From a checkpoint of a small image captioner: decoder activation squared_relu, 72500 training examples.
Rows from block 7 of the image encoder of a small image captioner, named by matrix and row number. Rows with one number belong to one channel. Each number is 50 + 12 x the weight over its row's rms, rounded and kept within 0 to 99. All counts start at 0. After the name is the row's rms in percent of the matrix's.
After each channel's rows are labels from the 100 images, of 14976, where the channel reaches its highest value: "strongest on" is what is common among them. Only what is clearly more common there than usual is listed. The data: views of escape-time and Newton fractals.
# convs0: expand pointwise conv (encoder.blocks.7.convs.0.weight, 192x48x1x1), inputs 0-47
# convs1: depthwise 5x5 conv (encoder.blocks.7.convs.1.weight, 192x1x5x5, trained with AdamW), a 5x5 kernel
# convs2: project pointwise conv (encoder.blocks.7.convs.2.weight, 48x192x1x1, transposed), outputs 0-47

convs0.71 103:45 46 53 36 59 38 50 56 70 53 23 53 61 31 40 36 46 46 48 40 65 61 58 55 58 44 43 59 43 45 44 37 63 32 41 33 47 52 67 48 57 54 75 32 25 74 54 45
convs1.71 104:68 44 43 32 36 74 48 46 37 30 67 44 54 53 34 46 48 43 43 51 65 55 46 36 33
convs2.71 081:47 39 51 47 40 39 74 59 72 54 25 48 39 56 66 54 41 42 56 66 49 55 65 46 35 47 33 57 40 60 35 55 54 57 57 60 49 84 50 36 55 34 69 52 48 60 62 38
strongest on: grey; Newton basins of five roots

convs0.90 098:48 62 54 62 27 48 37 24 37 72 51 65 53 48 47 35 69 75 40 60 47 26 54 45 52 41 63 48 62 35 37 44 64 33 40 39 58 51 42 51 37 47 42 44 51 42 49 35
convs1.90 098:67 53 65 52 46 54 42 53 33 27 59 56 66 28 42 45 55 45 47 23 47 54 64 49 66
convs2.90 071:59 37 61 39 36 33 42 58 58 62 46 64 66 51 44 49 61 31 57 38 51 52 45 66 81 22 44 48 36 49 27 53 51 33 51 57 66 34 54 37 42 49 41 57 55 63 59 43
strongest on: grey; earthy; Julia set

convs0.85 103:38 48 62 53 62 58 41 43 57 60 58 60 43 46 65 70 46 35 43 47 25 61 43 47 47 57 64 36 63 40 78 60 37 57 62 47 50 43 44 32 28 58 44 77 55 30 59 54
convs1.85 097:56 28 66 66 40 34 45 40 62 41 48 45 36 72 54 67 52 50 64 30 51 54 45 36 51
convs2.85 125:33 35 58 56 56 38 45 44 33 50 28 47 58 55 50 34 47 36 44 42 54 71 56 59 61 62 38 35 56 53 37 79 65 44 60 49 41 39 64 51 59 53 61 77 44 42 54 28
strongest on: Mandelbrot set

convs0.121 112:65 50 64 42 41 47 56 63 56 46 57 60 54 48 50 59 59 62 63 53 60 59 64 31 69 51 35 59 64 49 70 29 44 68 60 53 21 64 35 58 33 70 50 57 43 56 33 44
convs1.121 101:53 64 61 40 35 59 59 58 57 44 60 47 57 52 63 45 40 32 63 57 45 47 74 82 52
convs2.121 162:62 49 55 57 40 48 48 36 68 53 37 36 64 55 60 35 64 42 67 57 56 34 45 34 34 57 61 56 52 48 71 64 38 36 40 36 71 45 45 49 54 48 59 70 83 46 45 61
strongest on: pastel; dark; Newton basins of five roots

convs0.56 096:72 51 26 66 52 62 42 56 61 55 72 52 66 55 58 48 40 60 54 47 60 37 41 57 61 39 49 62 65 69 41 49 49 61 52 32 51 63 58 78 36 61 66 45 46 74 47 53
convs1.56 098:45 44 46 57 60 71 46 34 60 28 47 24 55 48 33 61 36 49 55 37 46 44 39 68 41
convs2.56 059:46 43 43 44 47 38 69 53 69 55 49 43 25 51 45 65 60 49 52 64 49 58 74 59 41 40 67 53 49 41 61 33 58 73 49 39 44 43 39 70 63 57 68 76 54 67 52 41
strongest on: Mandelbrot set

convs0.66 094:59 61 32 71 27 36 58 49 48 69 27 56 46 62 55 38 47 50 53 55 60 58 43 57 46 52 43 37 38 46 34 34 61 55 58 57 63 58 26 26 59 50 47 56 53 61 28 33
convs1.66 097:46 56 27 42 48 46 59 53 39 43 36 49 59 58 39 49 47 55 47 60 66 41 33 27 80
convs2.66 110:53 51 52 51 54 41 54 48 57 36 15 47 56 75 51 49 61 39 44 39 68 48 49 47 47 16 51 48 61 59 61 65 37 41 48 52 29 50 32 52 52 42 63 62 53 48 71 65
strongest on: earthy

convs0.28 094:49 45 57 57 62 45 48 50 73 55 61 58 53 61 54 41 63 64 35 61 41 55 46 49 28 52 49 54 67 24 54 48 44 69 92 38 53 51 41 48 38 34 33 49 65 46 47 48
convs1.28 092:53 55 66 43 33 40 43 64 31 59 45 42 57 25 44 56 50 65 37 30 53 64 68 46 52
convs2.28 096:56 41 38 46 34 47 59 67 39 52 45 47 65 79 48 51 51 45 48 63 46 64 34 72 60 62 26 51 61 44 26 55 51 45 46 38 45 40 69 44 50 80 62 36 46 58 45 43
strongest on: earthy

convs0.43 095:38 59 44 53 41 62 23 43 50 57 46 50 44 55 46 39 52 43 39 87 50 33 56 63 41 37 49 46 59 59 52 49 37 46 51 10 55 51 52 31 43 64 53 66 49 53 62 59
convs1.43 099:34 61 56 42 55 33 40 64 39 47 31 45 46 54 51 32 33 48 35 68 37 35 51 29 53
convs2.43 043:53 55 78 46 43 47 52 45 66 46 48 56 58 45 51 71 51 61 64 47 32 52 53 71 42 67 61 76 32 60 55 42 60 37 72 37 56 66 51 38 49 47 30 35 51 37 49 65
strongest on: pastel; tricorn

convs0.191 090:39 48 47 56 55 66 51 54 57 63 45 56 19 30 38 53 39 62 43 50 49 45 43 24 54 54 45 46 60 58 65 49 49 61 57 56 35 38 79 29 53 48 27 62 55 73 50 59
convs1.191 094:67 53 34 59 51 57 49 46 43 83 57 46 40 36 65 57 43 38 49 67 55 73 56 43 53
convs2.191 141:43 58 53 69 62 44 57 59 46 66 51 26 44 54 57 79 39 79 51 57 43 45 53 38 53 47 65 38 44 36 75 54 61 38 51 54 37 50 52 36 33 49 52 46 66 57 47 26
strongest on: pastel; grey; Mandelbrot set

convs0.77 104:85 45 54 61 59 37 55 58 42 48 28 52 46 40 63 29 63 55 44 59 70 55 51 52 54 66 61 43 28 50 53 62 37 53 72 42 64 54 55 57 55 52 45 49 42 36 25 61
convs1.77 089:50 54 62 75 50 43 49 35 32 61 65 24 51 56 45 50 71 44 40 47 41 37 67 49 47
convs2.77 102:46 75 59 43 56 51 42 56 35 43 70 42 26 38 66 46 48 12 62 32 46 45 47 53 38 50 65 36 35 30 46 49 58 55 64 48 35 50 54 53 50 46 36 53 64 46 58 50
strongest on: Julia set

convs0.135 088:19 44 38 61 53 42 64 56 53 47 48 46 60 42 34 44 50 43 62 62 26 44 62 53 67 45 58 84 37 52 56 41 37 62 45 47 50 43 47 38 52 63 52 65 43 59 21 57
convs1.135 112:56 38 33 37 76 58 57 55 29 30 52 46 52 36 47 51 37 35 50 65 40 57 57 64 54
convs2.135 093:67 49 48 51 53 33 44 50 42 45 38 41 39 42 75 64 56 39 64 53 39 37 63 33 59 65 66 26 45 45 53 67 56 55 38 38 38 46 71 30 35 32 55 62 50 51 66 58
strongest on: tricorn

convs0.182 102:51 53 51 76 19 46 57 49 35 25 49 50 35 35 38 46 55 53 50 61 46 48 58 54 52 34 49 63 48 55 24 60 59 18 64 52 39 60 43 53 52 67 41 47 48 37 49 49
convs1.182 098:60 64 59 58 49 57 58 53 65 67 54 47 42 46 49 57 53 55 52 58 47 58 90 59 72
convs2.182 100:49 47 36 50 45 47 53 60 75 60 45 46 34 39 56 27 42 33 61 33 56 48 56 28 61 61 44 59 74 41 51 43 44 24 39 48 56 62 46 63 71 31 55 69 48 57 51 60
strongest on: earthy; Mandelbrot set

convs0.180 092:25 35 55 58 56 54 52 36 62 40 33 52 35 39 69 36 44 50 55 33 54 67 53 49 61 48 42 42 38 43 56 38 61 50 41 38 54 66 33 41 58 22 37 49 27 34 60 64
convs1.180 092:41 44 41 48 53 37 39 75 46 33 33 65 59 49 35 30 52 61 46 33 43 62 50 34 44
convs2.180 111:49 52 53 41 56 31 67 62 42 49 36 60 53 32 70 30 46 55 45 66 59 43 72 66 29 48 55 58 58 44 41 52 53 77 64 39 34 57 58 45 34 39 54 60 71 42 38 48
strongest on: earthy; sine Julia set

convs0.105 111:40 47 34 28 50 60 39 53 42 58 52 28 42 44 58 62 67 44 55 46 45 40 66 34 33 48 45 55 54 38 61 46 63 55 46 73 51 44 48 64 26 49 30 50 71 75 39 61
convs1.105 091:49 67 65 57 48 66 55 45 68 61 33 37 37 37 48 68 50 33 38 59 47 69 64 63 49
convs2.105 105:55 79 67 40 52 45 66 55 40 56 59 32 38 66 45 35 63 35 83 43 40 62 51 65 56 65 48 37 36 41 54 55 58 60 61 44 60 44 66 39 50 43 55 66 38 45 50 45
strongest on: Julia set

convs0.188 096:40 48 41 41 51 35 58 63 35 42 40 53 53 43 57 42 40 45 68 64 57 29 41 34 72 48 45 63 37 61 49 72 51 61 47 57 76 61 47 63 28 60 67 56 32 47 65 41
convs1.188 110:29 53 41 38 40 44 55 49 46 39 53 48 55 46 36 54 51 31 45 22 39 38 44 39 22
convs2.188 054:36 51 28 54 44 54 37 36 64 64 58 20 55 39 51 52 51 75 59 49 56 43 52 73 40 51 52 57 41 43 38 49 46 54 67 43 48 49 59 47 78 72 52 60 29 61 41 44
strongest on: grey; burning ship

convs0.72 095:43 48 52 58 29 60 50 47 62 44 39 55 39 34 59 56 60 56 54 72 28 56 39 59 45 36 72 52 46 31 42 52 33 42 61 44 47 54 48 63 21 60 42 60 37 79 43 42
convs1.72 098:54 75 53 48 69 63 55 44 63 60 51 59 40 37 30 36 34 39 37 56 57 67 64 55 46
convs2.72 082:58 38 53 52 55 41 51 57 36 41 16 61 44 57 29 48 69 49 63 26 66 56 44 50 65 55 50 32 35 43 36 45 42 43 43 64 59 44 33 66 45 36 51 43 62 36 43 32
strongest on: Julia set; earthy

convs0.93 107:52 68 67 47 42 39 32 43 65 50 56 65 50 57 67 54 54 58 63 31 56 37 34 49 53 41 45 66 59 68 58 39 60 67 65 49 37 54 75 64 69 54 57 37 39 57 32 64
convs1.93 097:58 53 37 46 55 64 55 63 55 43 51 53 74 58 54 48 44 52 55 46 41 21 30 41 24
convs2.93 093:61 57 65 62 43 31 62 58 69 33 45 42 67 40 53 54 64 48 55 43 54 41 41 38 38 87 67 51 57 49 45 63 55 50 60 54 33 45 41 29 52 56 44 36 32 57 36 41
strongest on: tricorn

convs0.89 110:22 66 29 57 50 35 47 53 50 61 43 66 40 50 79 60 37 50 57 51 48 55 34 51 50 63 55 59 43 64 56 50 44 47 39 54 78 41 27 64 51 65 62 65 53 39 42 43
convs1.89 097:35 48 65 64 44 54 63 67 61 31 47 52 31 39 52 53 43 40 78 40 58 41 53 65 44
convs2.89 132:51 76 47 47 53 37 27 62 69 40 59 70 56 18 52 48 38 62 52 59 62 49 40 53 30 60 47 67 51 36 53 35 59 56 55 60 48 63 49 58 51 36 71 54 59 49 44 66
strongest on: cool; tricorn

convs0.75 102:54 39 26 55 46 50 69 60 47 70 45 49 60 53 54 35 53 61 80 33 59 58 65 53 57 60 60 69 36 34 61 37 60 60 44 56 67 42 45 46 65 52 53 41 55 49 38 23
convs1.75 105:50 41 44 43 34 43 55 42 25 24 38 48 31 36 46 53 25 43 39 49 40 52 44 56 54
convs2.75 084:62 33 39 38 45 40 38 59 48 51 33 43 37 53 55 52 36 59 28 45 49 38 43 57 55 43 26 40 48 46 29 82 37 40 68 35 31 46 66 51 34 66 46 49 50 44 42 48
strongest on: burning ship

convs0.101 093:52 57 59 57 56 51 39 74 46 47 47 58 47 41 40 37 42 74 35 67 31 67 56 24 44 27 47 52 46 68 31 59 53 53 47 29 47 61 65 41 47 32 64 45 47 62 42 59
convs1.101 094:56 51 59 61 37 20 73 61 41 39 37 45 50 38 44 31 54 64 39 46 41 61 53 44 57
convs2.101 074:43 33 30 48 44 70 45 54 20 39 32 51 44 41 49 55 52 52 39 51 49 50 38 36 37 50 44 43 61 80 39 58 38 55 47 59 32 49 42 47 46 55 29 50 70 75 44 55
strongest on: earthy; Mandelbrot set; pastel

convs0.31 094:50 51 34 32 73 55 65 52 60 39 57 66 66 36 48 43 45 40 48 48 56 39 35 47 39 45 49 55 46 73 63 33 69 70 72 53 37 42 72 49 35 50 37 63 43 41 56 63
convs1.31 093:65 45 49 59 49 49 41 32 38 74 50 43 33 43 72 63 49 55 58 53 70 52 73 58 55
convs2.31 123:65 27 46 60 60 31 64 56 44 39 41 61 34 34 34 52 26 42 66 45 58 36 55 61 49 72 44 53 50 55 33 51 58 59 61 55 41 54 52 42 44 35 36 30 54 37 28 44
strongest on: vivid; tricorn

convs0.81 097:64 47 51 46 43 40 27 83 49 67 39 57 39 58 40 43 48 58 43 37 37 57 75 52 54 34 52 60 46 46 58 50 47 33 37 28 48 52 44 57 73 36 58 64 29 60 51 45
convs1.81 114:67 56 42 45 35 63 50 52 51 37 66 48 45 56 50 48 52 54 55 26 43 52 29 21 30
convs2.81 083:45 44 69 45 33 26 70 65 35 64 23 63 44 70 45 49 38 37 55 40 50 60 72 54 45 57 33 60 47 62 47 49 62 63 66 56 50 42 56 49 57 50 56 33 51 71 44 49
strongest on: dark; Newton basins of three roots

convs0.174 098:67 42 62 73 33 59 53 56 31 66 59 45 59 54 45 66 40 64 38 32 49 52 70 60 26 36 60 44 52 31 49 42 69 60 72 50 44 57 43 72 47 56 43 51 60 44 55 48
convs1.174 098:58 60 50 65 55 50 48 35 56 66 63 37 30 51 54 72 56 32 49 52 68 67 62 66 47
convs2.174 134:63 43 52 46 33 33 67 57 46 33 74 37 52 60 59 40 80 44 64 44 42 39 67 53 42 63 50 52 47 32 41 48 53 51 37 34 66 29 53 35 70 56 47 60 48 58 54 61
strongest on: Julia set

convs0.29 096:50 41 70 47 60 72 49 54 74 40 50 63 39 42 50 32 42 40 48 47 40 32 53 41 40 41 44 40 69 52 77 44 66 59 65 25 52 42 46 52 60 58 29 51 50 58 29 54
convs1.29 104:38 47 48 43 42 43 39 39 63 50 55 29 34 68 54 69 47 44 67 57 51 56 58 24 66
convs2.29 094:45 54 42 65 75 64 57 51 35 46 44 50 53 52 45 33 59 75 48 50 47 49 54 44 39 52 43 36 43 52 36 48 55 69 61 63 54 47 53 68 34 44 42 39 89 32 35 36
strongest on: grey

convs0.131 101:68 52 45 44 39 52 58 50 61 46 41 45 51 50 64 37 36 35 62 54 47 36 38 32 30 44 62 48 44 49 36 42 71 22 42 38 45 35 55 64 30 47 77 33 35 53 46 57
convs1.131 102:66 59 57 71 53 55 44 48 39 48 64 43 34 65 55 49 46 50 52 71 58 59 68 78 60
convs2.131 099:42 46 61 24 31 37 53 59 56 45 75 64 50 44 58 54 61 51 35 48 67 46 62 31 41 29 62 50 51 40 49 47 64 58 41 40 39 42 35 43 66 49 54 69 81 50 52 48
strongest on: cool; close-up

convs0.62 105:34 39 36 42 60 27 54 42 43 37 19 59 65 68 50 41 56 51 59 77 47 52 55 45 47 32 61 75 48 49 49 71 53 42 48 61 52 47 57 49 50 44 50 37 25 56 47 42
convs1.62 094:59 41 39 65 63 75 57 53 31 53 68 33 45 33 62 44 63 41 42 58 42 51 49 48 68
convs2.62 103:51 38 62 63 46 30 79 50 42 29 23 52 37 60 55 45 38 49 61 56 49 45 46 61 57 33 62 57 56 56 48 60 41 82 39 43 45 45 47 56 39 38 63 40 38 31 58 45
strongest on: vivid

convs0.91 107:35 61 58 52 49 47 68 56 50 64 77 73 52 33 36 52 49 53 54 51 41 36 62 51 39 65 44 54 24 51 61 56 48 45 52 55 49 49 38 26 17 32 57 57 52 45 38 58
convs1.91 089:44 44 60 30 62 68 46 63 61 60 62 28 39 61 36 56 63 49 40 68 43 46 33 45 44
convs2.91 121:35 53 51 51 63 41 49 48 39 37 71 72 42 63 64 49 60 46 65 45 53 52 41 44 51 54 54 40 54 39 49 63 40 16 35 46 60 65 46 61 55 51 79 45 24 37 46 46
strongest on: vivid; cubic Julia set

convs0.22 104:60 35 58 56 44 45 47 70 47 50 39 70 42 47 36 54 50 38 44 34 22 18 44 65 48 37 77 51 53 52 60 44 51 63 48 53 50 41 57 61 52 34 34 51 47 33 67 61
convs1.22 096:34 42 46 56 33 31 42 55 51 55 40 53 66 65 53 64 46 60 61 49 41 58 50 86 56
convs2.22 109:50 37 41 53 56 74 40 50 58 55 28 31 49 24 53 60 55 66 81 72 68 50 42 48 56 53 42 41 39 54 58 62 43 43 48 40 63 76 48 48 53 44 38 56 35 54 41 40
strongest on: tricorn; dark; vivid

convs0.154 110:48 31 75 44 63 60 52 50 36 29 53 36 50 49 45 63 47 49 45 83 54 58 74 43 33 53 39 42 49 36 55 46 60 51 61 61 47 59 61 68 50 66 30 42 56 67 42 46
convs1.154 087:44 60 77 67 39 68 54 37 65 54 43 55 31 48 57 36 61 51 33 43 49 63 56 42 38
convs2.154 127:52 60 53 41 43 33 61 61 38 65 49 32 40 78 42 46 65 33 70 39 48 55 53 39 38 58 65 42 60 48 46 70 49 76 44 50 60 69 48 44 62 51 55 59 31 43 62 33
strongest on: Julia set

convs0.74 089:42 71 62 46 81 57 62 45 52 66 48 51 52 41 45 34 44 36 20 37 42 68 59 58 51 43 40 41 63 43 71 35 61 57 61 47 30 50 57 51 42 45 33 71 49 51 48 50
convs1.74 105:38 45 40 35 42 36 54 81 53 31 45 53 57 37 34 43 41 59 44 46 52 48 52 33 29
convs2.74 070:62 60 60 44 40 40 82 50 40 43 48 73 39 55 52 38 51 58 48 42 54 42 61 59 58 44 76 46 72 43 45 58 44 46 39 37 39 56 75 66 33 51 59 60 55 64 68 42
strongest on: earthy; dark

convs0.113 116:64 33 56 41 46 58 64 75 56 35 45 61 45 33 67 30 49 53 44 52 39 71 61 63 29 73 56 45 31 56 56 54 53 41 42 48 64 52 41 53 46 44 31 46 45 76 49 42
convs1.113 102:66 66 64 53 41 63 44 55 48 37 54 48 42 30 29 49 53 64 65 42 37 29 33 43 43
convs2.113 103:38 34 57 54 41 42 48 44 31 59 47 49 34 16 38 50 55 46 29 42 42 53 41 56 66 51 54 17 61 56 48 47 59 26 37 54 59 60 60 60 32 50 56 46 44 45 64 41
strongest on: Julia set; earthy; cubic Julia set

convs0.156 106:55 39 59 56 61 62 42 49 50 61 64 45 51 55 52 44 94 47 51 55 54 52 52 23 61 50 43 33 50 72 78 46 62 66 39 49 37 51 44 41 43 66 44 63 55 46 49 60
convs1.156 101:54 43 42 35 43 50 39 66 38 48 44 47 68 55 37 41 24 41 45 42 29 65 32 38 54
convs2.156 079:40 69 55 42 41 61 60 57 81 58 38 60 45 39 54 58 43 52 65 51 45 47 65 43 50 57 50 34 40 42 42 38 44 39 47 37 50 64 82 61 60 23 52 69 38 59 54 61
strongest on: pastel; Mandelbrot set

convs0.151 098:48 50 57 60 72 63 62 28 39 75 66 57 45 68 48 62 63 46 33 67 33 55 50 64 41 57 41 52 35 47 59 38 55 46 61 52 55 37 43 62 18 52 63 54 42 56 59 43
convs1.151 096:34 33 40 32 35 45 58 47 62 70 59 47 65 55 52 51 64 54 43 47 50 32 32 31 42
convs2.151 094:48 64 62 47 78 65 41 33 63 37 56 61 36 58 68 52 48 44 62 66 60 42 64 31 24 52 77 44 44 49 65 52 42 57 52 53 56 39 40 59 50 28 52 49 41 52 59 62
strongest on: vivid

convs0.173 097:51 63 60 67 26 47 61 67 45 44 65 51 50 58 64 79 39 42 51 39 33 46 51 51 64 65 69 56 64 41 36 66 64 52 46 44 49 51 43 67 47 52 36 40 63 63 41 27
convs1.173 105:46 49 59 59 75 52 50 62 53 56 64 64 38 33 54 64 56 40 46 61 60 49 64 75 70
convs2.173 111:52 43 56 37 53 36 29 48 64 62 37 41 38 43 63 48 70 45 53 39 59 43 54 47 61 56 45 64 66 39 58 29 28 56 59 36 67 58 31 78 55 61 46 50 56 35 62 65
strongest on: grey; tricorn

convs0.63 105:68 61 55 65 57 75 43 57 45 45 38 56 48 46 58 25 47 56 59 66 38 56 50 28 75 53 49 45 65 70 45 48 44 55 21 31 54 58 57 39 49 34 46 46 36 46 58 55
convs1.63 101:65 65 61 53 59 64 59 45 41 31 49 53 26 39 64 48 45 60 50 51 62 50 64 57 78
convs2.63 108:44 54 46 63 46 60 67 52 61 31 60 71 55 50 64 48 52 38 61 49 53 17 51 23 51 58 40 64 42 49 40 42 47 36 69 65 37 61 55 54 52 41 60 30 65 51 55 70
strongest on: pastel; tricorn

convs0.79 094:46 57 49 50 48 20 48 64 52 71 43 63 48 60 46 55 65 47 34 61 37 33 51 57 57 40 56 33 47 49 30 56 30 32 63 57 43 60 63 53 43 72 33 42 52 36 30 56
convs1.79 103:25 50 40 34 37 45 64 47 44 56 40 62 55 63 45 33 44 52 35 27 43 38 51 29 51
convs2.79 105:42 55 68 57 66 48 51 44 49 40 29 63 34 60 53 52 54 47 33 41 38 63 29 45 38 49 61 53 93 41 45 46 76 54 46 56 60 47 46 55 46 43 38 50 52 43 34 36
strongest on: tricorn

convs0.42 093:45 50 61 56 38 40 85 55 40 61 49 67 39 45 42 56 40 63 38 60 38 80 45 46 59 70 51 45 41 57 59 39 66 47 73 67 42 44 49 35 60 46 48 46 28 46 54 51
convs1.42 107:59 47 55 49 45 39 57 55 60 49 37 67 31 65 36 35 41 67 30 45 74 57 48 59 65
convs2.42 123:28 75 53 60 64 44 61 59 36 59 33 58 38 35 53 40 50 47 48 46 55 78 62 50 52 50 76 46 62 41 49 61 56 58 50 40 48 42 54 63 47 44 64 62 41 48 69 21
strongest on: dark

convs0.30 088:48 45 48 47 22 34 63 56 57 56 42 46 34 42 52 44 19 52 64 52 51 40 56 59 69 62 56 40 51 40 42 33 49 50 47 77 44 60 52 32 45 27 60 51 53 33 30 37
convs1.30 087:50 44 45 28 33 47 72 55 62 36 33 46 60 49 42 45 28 55 43 69 49 48 31 47 60
convs2.30 079:38 71 57 63 68 40 38 54 32 57 29 50 50 60 61 45 57 62 39 38 69 45 48 51 45 64 53 48 41 47 55 67 69 63 59 38 48 44 32 50 36 57 47 66 45 27 74 38
strongest on: tricorn

convs0.55 118:40 45 56 56 44 59 33 57 28 53 51 42 44 53 40 59 34 42 23 17 40 53 63 56 40 44 50 48 61 57 40 50 69 36 51 38 26 49 51 65 49 48 52 71 59 54 45 26
convs1.55 099:60 61 54 73 63 57 41 33 45 63 63 49 33 42 62 65 54 42 64 63 62 61 65 64 48
convs2.55 140:49 58 52 27 28 38 57 57 44 38 44 33 69 35 57 44 46 71 31 36 62 43 61 55 48 47 54 52 55 49 28 35 38 46 48 31 52 58 43 45 60 70 56 60 34 25 48 50
strongest on: dark; cubic Julia set; Julia set

convs0.158 097:32 22 50 45 44 47 55 57 56 52 62 57 23 43 40 71 50 49 45 54 34 60 59 66 61 59 66 60 42 23 60 42 47 48 76 48 48 48 43 48 48 44 39 59 41 66 30 37
convs1.158 084:55 58 78 47 54 71 38 38 55 67 62 41 35 60 45 55 40 54 44 57 60 65 69 57 62
convs2.158 134:59 46 58 52 52 28 69 46 38 55 67 45 42 61 60 35 48 39 58 40 67 62 72 67 78 55 59 53 60 49 41 57 31 28 23 41 40 68 44 48 40 49 50 52 50 51 43 54
strongest on: Julia set

convs0.144 097:62 73 65 53 43 42 56 43 66 62 39 55 53 53 51 53 51 67 61 48 51 60 56 48 59 49 45 51 49 57 66 64 58 64 65 24 47 38 61 58 52 50 36 93 59 66 60 44
convs1.144 101:63 69 68 48 37 54 74 43 38 46 46 25 46 38 53 35 44 44 48 36 53 36 36 53 57
convs2.144 095:53 26 55 55 47 63 39 53 43 39 32 35 38 29 51 24 43 60 71 52 52 46 39 26 45 67 46 55 39 48 45 41 50 41 67 45 38 37 43 40 36 42 56 35 49 68 44 68
strongest on: pastel; tricorn

convs0.64 095:26 52 35 51 71 55 36 67 54 47 44 37 56 32 42 42 36 69 46 50 51 56 63 65 36 52 49 69 37 35 55 70 49 57 63 58 37 46 68 39 44 48 36 60 56 52 73 33
convs1.64 094:42 45 41 49 60 68 46 45 51 83 61 45 27 54 72 52 48 61 56 50 33 39 58 59 54
convs2.64 120:44 66 58 78 48 37 61 47 47 56 28 59 37 54 33 64 47 36 45 71 50 49 65 33 56 66 66 48 59 30 57 59 53 71 34 54 44 55 66 38 54 45 58 43 60 36 42 40
strongest on: pastel; Mandelbrot set

convs0.68 102:69 57 32 44 53 68 40 40 58 64 45 63 58 57 44 62 64 63 48 51 41 66 75 49 55 52 51 49 64 74 61 37 62 41 36 63 50 55 70 59 56 35 37 71 53 43 39 67
convs1.68 101:52 61 68 50 59 53 41 32 42 44 49 37 30 53 62 68 54 70 75 55 64 46 54 52 64
convs2.68 139:35 59 54 74 49 50 54 41 50 44 73 65 39 53 29 46 59 59 62 43 50 51 65 49 48 61 42 71 63 54 29 50 73 58 51 58 53 53 45 59 62 33 60 69 18 53 52 49
strongest on: dark; tricorn

convs0.185 100:53 27 57 64 54 38 54 22 62 54 42 51 61 58 32 54 56 38 33 52 45 59 55 44 55 26 67 37 19 43 50 63 60 56 59 36 38 43 39 57 37 48 52 55 62 45 62 35
convs1.185 104:58 60 48 31 33 46 50 54 51 35 53 45 47 51 30 34 54 62 53 47 38 44 52 82 70
convs2.185 119:48 28 44 36 37 54 61 57 54 50 37 64 62 40 19 43 56 67 48 60 54 44 41 44 65 32 38 35 53 67 48 48 52 33 36 60 34 57 47 71 71 63 48 47 41 69 46 48
strongest on: vivid

convs0.86 089:46 47 74 34 64 60 49 51 43 43 41 63 44 62 32 37 46 40 50 41 57 49 70 30 55 48 58 32 51 77 37 71 59 62 48 44 54 31 64 48 62 45 34 56 57 39 34 60
convs1.86 092:45 47 72 53 58 62 46 50 35 63 33 31 42 46 42 39 57 58 61 55 52 68 63 45 78
convs2.86 110:45 54 51 63 43 63 59 41 59 47 54 49 42 38 42 62 49 09 49 25 48 43 39 26 56 32 47 51 51 69 38 46 58 38 59 62 63 42 53 56 42 40 72 42 60 38 66 50
strongest on: earthy; tricorn

convs0.2 090:54 38 61 59 59 44 68 39 48 56 54 58 61 57 39 55 48 60 37 59 24 65 62 64 38 27 54 30 25 36 50 52 44 46 80 39 43 36 52 47 47 37 48 45 55 66 52 34
convs1.2 096:63 50 29 37 41 53 54 38 34 40 58 59 45 31 46 53 65 55 28 49 43 76 58 60 54
convs2.2 081:76 53 56 59 49 42 30 69 70 47 69 44 47 61 36 51 62 41 75 34 39 46 53 38 35 46 37 69 49 31 43 41 41 59 44 60 58 39 58 56 48 62 64 65 52 56 47 65
strongest on: dark